From a checkpoint of a small image classifier: trained on patchworks of several textures.
Rows from block 4 of a small image classifier, named by matrix and row number. Rows with one number within an expert belong to one neuron, the router's apart. Each number is 500 + 25 x the weight over its row's rms, rounded and kept within 0 to 999. All counts start at 0. Numbers have three digits each.
After each expert's rows are labels from the 100 images, of 14976, where the router gives the expert most weight on average: "top examples" is what is common among them. Only what is clearly more common there than usual is listed. The data: patchworks of several textures. In brackets: how many of the 100.
# router: slot weights (model.blocks.4.mlp.router.weight, 16x128), inputs 86-127
# up: expert up (model.blocks.4.mlp.up, 8x64x128), inputs 86-127
# down: expert down (model.blocks.4.mlp.down, 8x128x64, transposed), outputs 86-127

# expert 4
router.8:516495453483499513521505511470526497468488454470485512492479490507455535493525518496514530511504492537488489489479462466540513
router.9:510539527525468493489467532501495518548458508480519497494521502528528473525488502476454496466506492461508524530491507530508476
up.0:471545515479456513535502513485435522466484492499532473501456533511505489504484509525528495477519454492495476505476499524518515
down.0:522454495498540507476481455542523454538537521531475530498549446503502535478530473502481487526503515513480544497523497483471497
up.1:521499470506469461479476509469467456507530516484506493506521477496534482466449499542478463480518526491531545509542537531486478
down.1:473488524512485527501526504481496517500486505500480501462507520478476521505526531478524523541520525526502488455495468503485533
up.2:502507500470518508515534539523488484495490528473517547460526483542512513546511478474499514454466484492502472516471482510528445
down.2:476481487519483499526467439511497499505511464498502468525460536495479484458502515558520500523522484512506531526520496500485525
up.3:509490535461508468509519498523506464486568518496466529503494466447514476454506510553509490457464536509477515493551498492482471
down.3:461514478547455506476472489485498534530461478512550458517505537495496500495507543483502519490518463520505482518474476485528536
up.4:471544495468472514503484484452437513470488491500514491506467485533499510500467500510507512460493475480508500491509491521508492
down.4:518456503517517493497509488568535463524518511533490509495543506505491517483528474521514466532501488530477525509514493481491513
up.5:493514501515496502490535534505491513493469509484542512473515540518507521533528496462521504505508463528506454551442479525550505
down.5:509462519485518518535478444499496459498547491504457518502459475488485485465480497557488517521508529478500554481535520505452503
up.6:523472535470517463506523506533528454493562535514465530505506475446521465457517504542501487471461543517471516490551499492484466
down.6:454533484540452512481469489473494549527458467504542459510489531490490500497501549485490533480521465509505477524469475490532538
up.7:471542502467465514509481477454440513473497485508513483509466484519505506483458505525507509469499485476503509484523495519493497
down.7:522455495519521492491519498567532462521512523533491512499550497505500522486534470510515463527501492532476518509508491477495506
top examples: patches: two (75)

# expert 6
router.12:525485500494494459506547514525536462483527516482491534483531497473515487495532515492512489468477534534519476516489483492511494
router.13:509535467496464523503441519452478528509484482461494495476495487515471519509449530502481522466536483462516516472493503502512500
up.0:538483509461512472552517515540537457492553515499464538492503473493519454497490462530508480481487527497484506496541542503467443
down.0:450542502549481524471499495474478556509477484505538480501486546481516497517501556477496498466502482501502459470467472497504539
up.1:547458507482492458547515499526528455498558515486463515500499477484524457477496493546520474509492538511485520482552547516454484
down.1:450565506525483540456498512491483567496464509518555487522478531476503503526499549448484513458484482493490465472457478489517523
up.2:509498479511463505485471499449456505500496484465492470518492492532504486500468491504493498507537498490545541506526535550522480
down.2:521478526483523479473562512555509459514532561494500520491543483480512498501544479497513484482478522517495513484500465505456506
up.3:466508509460495514530520498505503488450553465490467505507477470492481476490498485540554508467509497522500497500523488513486483
down.3:528481509535475499487502501512513498537509511522521487481512546491538515509506536474490485472490481496512516513472490503535511
up.4:500469488463505492537515483507522471470557484492452496521483458500486459484494478547545505505494514520494524489547509523456494
down.4:503526514521472507468501520502499539519494518525547475500507547472545505523493527449482496454493489497500500503467487500546501
up.5:503511503471491512499507519522490520486476509479544534484512516534520509544500463464507512470482464476512473528476476519558469
down.5:511466499522519482522505467493525464499534490490450509479485489481492481471503510568523497536538528511497528496547490487445527
up.6:540474504484513473532521502538531462517531517515485548490527482509526451519495444500473478477488528483496498506529541522485435
down.6:451545502543491518492505492476485556489485489505507479508470539481502475496502555503519500495501498516495467454502462496490537
up.7:471500509457508516534517487505508484453556471493454509497482460494474487491496484534550513487503509515495505487525488514474480
down.7:523495512535468496497505514511501504534503512517531483481518554481545498511503530479490481459488473494504498520466490503547501
top examples: yellow (78); patches: two (68)

# expert 1
router.2:499504508504549465488515523509558502505488523518492481529477499449483482492537494507493495507440525554476521488499467470505535
router.3:483533515482504523528470537512515511512504506487490501499483493486472533510486507499536510536500490496459499490516461472503517
up.0:487477487430500506537530520520549473457548471527502529569498471497515469485502491508544498479457497540522521504542469534523460
down.0:515473510556478497497491502479489535542509517513512478506519553499505512520478518473468521483491478470501519541479502513522505
up.1:514521526467492505479510482511466515428511539500492510473463502481503502452504515531500504472488508487455478468535531480470508
down.1:448526498517524517499475479534540512564498458502494508506491502495528515508519549486506468487496509497512510510505497490488508
up.2:545473519511501477477519495523512473522544538525469541478523470469523496473511496519469490488465562492451521450549525473467473
down.2:424568485509492505512459523497517555513462452480524485513465524505491506509509555484513487479512462507513461529479495487517526
up.3:491512484473471526531503494466524487448537434524490457532463458490506482476484506535538500468494517527501544473542484518498512
down.3:497513496537503458455511503519485501547496555502519501499580532525513491524504506439463494492495507513499504535478498482500510
up.4:537489517507495468491520496509511464484562517525472501494493476467538473461497503542491473479472554502463526457568561472455500
down.4:434565480504491510483458522507506552526462477476530506515503509522496518531514558454495496471507464506506470519477477481520511
up.5:475514511465503496513514541512519500468489473475548546516525497513528514524506490450523501509496475505524498559490470498539462
down.5:544442494531506494491515477463497465499509514538487457505514483496483509476480444513487524523497524496500515490520528498490490
up.6:542464461486474479476487514462475471486473509466514510497509486539498486523485458497459521490528480503529503523502526527529482
down.6:558465495497487469487505511464476485473479540499518497508540490528486499520489452488462528514503491503505511505488493509526481
up.7:533488515466502473515524534534501475480527536498500547483502495473547458483501484552492464463478524495469487488540542501477450
down.7:423543497522508533491463489485528549529481446502514485525456505491500528495503565476502512487502485501505506492490473486501528
top examples: patches: two (100)

# expert 7
router.14:493512452476504510465492510489517533458465472459533511531496505524461530520522490467519523512525465521506474532482467489532531
router.15:530480496517477463502488516466510476501528491507509457516477518468536457462473518543494467455519522509524542477521539526479518
up.0:485505513544503486487501536503518514506478491532494458525481537471483479497522520493500482481543481541508500515473501570531526
down.0:518478495458547491504533484520518447490543503518482546482479448510510506484485461531470519508438541494496522490508519486468486
up.1:527448516499549476502522494528544471506521534502475524484547485473511493493524477493505493514469529533490499506505492517499479
down.1:478517478522480528512482482479480528507501478513521510506460535514501488495474518513469537471505495463488508493486486478516509
up.2:494488499491492516524517486446499486472513452488460494478477464480448512491502523500511524507539516534505497468494485538502532
down.2:545478497493480520495507503544485506514508533544543516512500515504506524510501455489488487487453474465493517536495507490548469
up.3:499526537484478482518502552551489509492495505505542505505499536479536468502506485507520468460509466487486481548481509514511472
down.3:460497503517526503464499445478506479511501489515479506500488467495478511480522533505479533545515519521496521477511488494438568
up.4:489519526508499477501505568542517511490492521526510477534495536466514456501521474504521461449517462536508484550480510542531486
down.4:478493506493553498476501440478518470504511473506472544488471454493486521473516519517454548530475546501493532477484484496438552
up.5:488521538514482529453460495503487523539484481514522494509500510513530510506495518483439509472490492435467509499499489504514510
down.5:511492479486517502511537510522515471458490508504466514498493475513466514473518493504549484548522504545489478491536503476487495
up.6:500457530517495515493511459462502480533517456498449505447505438485480520491510520484465531495501547482495522472503475537486522
down.6:524510472489474523535535537550496515460496511527543521523463539533498495507488480508526480489476472493491477520506509473561454
up.7:505454520508506510501520462465512475506520462499443507459506433477469517487514517485486530507509547513500517469503476532492518
down.7:526506477487470532520512524538483517486499511532554514522472532528504501511481474500503490477470468471494497528500507479561458
top examples: patches: two (92)

# expert 0
router.0:549486514543490508459458485458498508533491493502488466493485508493495517501482517495471494515534519466538542494509528536492523
router.1:544473457499482448502507515518510466522520537464511530480551497524529472528503498521465461497484514500539475508501545495457470
up.0:477466528474504540493507451511509500513516498537494524517502461523506522510503473461499533504486512477485521492548442548483481
down.0:530487463527502492522467534487466500486501520485504462512466555520510498483477512543552448515515478514524511502529538489513512
up.1:517514507513468487494510523510488526505449498501552497471510543500517499550518522484494489469492477489498457503437486509530506
down.1:495487489483548513522485470531514477477513490526458521523466469528462505464525481513501496563493500525521521522545503524452508
up.2:490522457460502517491476518490509529472465474476515512528491504551458515561492484464505529470513440516538486544488460516552483
down.2:448536516534499533480494505488534530532488469505466488485495512523511491511492529469475551481508552471476498453488469489493528
up.3:495532501474468511496487497512470533498487503480551518492509506546524519532466494496499501460495468460487489527490488484511481
down.3:499475461530546503512508501492475478488482528498473490522486495521456510488516479485525478559526495540514498504530511483474529
up.4:476506508509514502507543468512496499471520491531485479518485516481498503484540488504559502528482509560490478503495473508509526
down.4:525469487487472512503534499497485475510528509519519518469535492526532507489459479480474518480477513459491504495488522471521461
up.5:485542473477495518512471513509499553490455487493518516503496505542478544552519510471503530506491445492497465522472441484558492
down.5:456502449528541526522506469511503513500489477530445488517494514581502496473502499483504519548508534532488508486490512467490506
up.6:465544522477514509520525502526495525450513500528490500486464513477486500493523524520535501506492491515474442475474490511494521
down.6:519447480525481494521495472485473466536516510503495501501555492513520514476478496499482475508497509488490513504495545473539468
up.7:508491506489490517483478480509499506522502498508532516506513481536524511525469476481482504454490495457492535514517489525499473
down.7:501504496527510496522510521492456502472487533473485492498463517501461504499518501506539475543531472528525474513524500503480539
top examples: green (71)

# expert 5
router.10:508520458468479480503491514481472500452523490466528486508471500485497485466464519547524487456511481511517497500492525482493512
router.11:529514447484492472473479547532538500516477515458523544502541496539518480535514507483479473492498471500504477532492511481505464
up.0:527522483497472492496478529480480524514465500448530513444500500521486536532487540480471526483510473465524468515461485519528516
down.0:527447494494518515513516469543514472489534507535456499514490496524490492467526486518559478551514510531498531497560493499489494
up.1:467508556532478540482526493507500535526464459507507485467474536470496538510535539496518512522507485485470487481463445509519552
down.1:563467459473568488525499498488492478447487514499491517509493456515490524487488448509501491526483498511481506496493542459519450
up.2:530475530519526541483485452485491468549515495498465501469489470496510524488484509506457518529494563458477545464533512519473485
down.2:499529472479499503511509527507469525456487555495533501517491553509515471495493499488540475491516469531487452508504508460509492
up.3:493504538552494561462478483491478514552471482520497477481482500508508517503484512488466523525509503454492517482505501522500512
down.3:511513463484522498506508517502497486464522527490489485498483492511499487478476496508526481501521516522473482481509544437469495
up.4:523503452482513534473467497482471503509508527481482513485510430558483528507459474493466541486500511473518515486536500505486460
down.4:491503499509487485490511512536509504508527526500519510512505568511519470489497515502549450513532465518498483542522528493479537
up.5:488491479531467519453495484462482504523481462476486496465511473527466543525487517463452545486505509463540496497470475509527514
down.5:460503516519474475479465483476491487545505475465471480461506496509502520509478552516465503503525515487509522472480521509447546
up.6:486497488533466520447486489465488506531480463477493497472513471523476538524485529458444544481504509461542502500473479510522509
down.6:463506517520473482486469483479495491540499476468470477456497500512498519506475552518469504506527515483503516472474526503451548
up.7:533475530516525541486483453484491465550516495497465502467489468496510522488481506508458516528494563457478548465534513517472484
down.7:498530472479499503508511527508469526455487556496536503520493554508516471495496500486540475491516468532488450509505507463510493
top examples: black (87)

# expert 2
router.4:514526519525482464450467553496506521525500484492503462537504495469539447480503506508464471417508487500479534533487525505516495
router.5:514518472472491492472495523502521533496444490471550532497512504548508523537507489470500521500487462486491493528476470482529482
up.0:544483496483519438513525524520509483495498547459519537472576506510527491517514484486500481488466493501505475542494509507512458
down.0:446522510508475561496487455499483527487520487540496465525453507510479498475509519514509540521517502506504511479509475508488536
up.1:473525512475484548517474468494480498497540499497503494509462472490512512476416507529505524466479509459485516474537495506481494
down.1:502484490566490490483516505508497517535471529497470510493535535494480530498529535456508492511515520513487494490478479457522499
up.2:484494519498500561498473443489498506522514498513461509465474464500496535496476517494489545483450536465470536449527478508479506
down.2:534500492549477465507535541517503509489482522478511522499520561488488504495519510488534464491523486524488458523477495465542490
up.3:464540524484463525538494515493469524463493463493516478504425521484487501498484523526524502484518476484497483495482493512519524
down.3:539438489510528499479515482519503461535500541522483541486565469518503527504512473460473487512494495492505528512509511488494467
up.4:524502503481470496523479513505483470518537507485505532475523474497522509497434499523489502451468519448488516493537505468485453
down.4:467531492548461515480484505486476555505469513492485481501507548491479511489531564467526509511538494534513479481492465487523519
up.5:550483501507485501504465519508482489542499522489499524470543486516529500516460490489452495450470515449492521510514506496499457
down.5:458537506516486529498527503519494531457492499520491480511463540485488487479537546492552496520525487554510466490505462497509529
up.6:554476522489528461504519518524526461511528540474485544452565484487511500498517498496492492478463526489488486524509502490482458
down.6:451541491525448526499467481481465553489487486519530469525467551513497488484499535509519514498530479513512492493500483496530521
up.7:490513505505517473468521509504511517473480517509510492519488525474486493502536518474521489506515481576502473521474483534536538
down.7:524470505484521524526499471488497471504533501517486526502492461509494515485468458527454522512462521452496541491512526490495466
top examples: patches: two (96)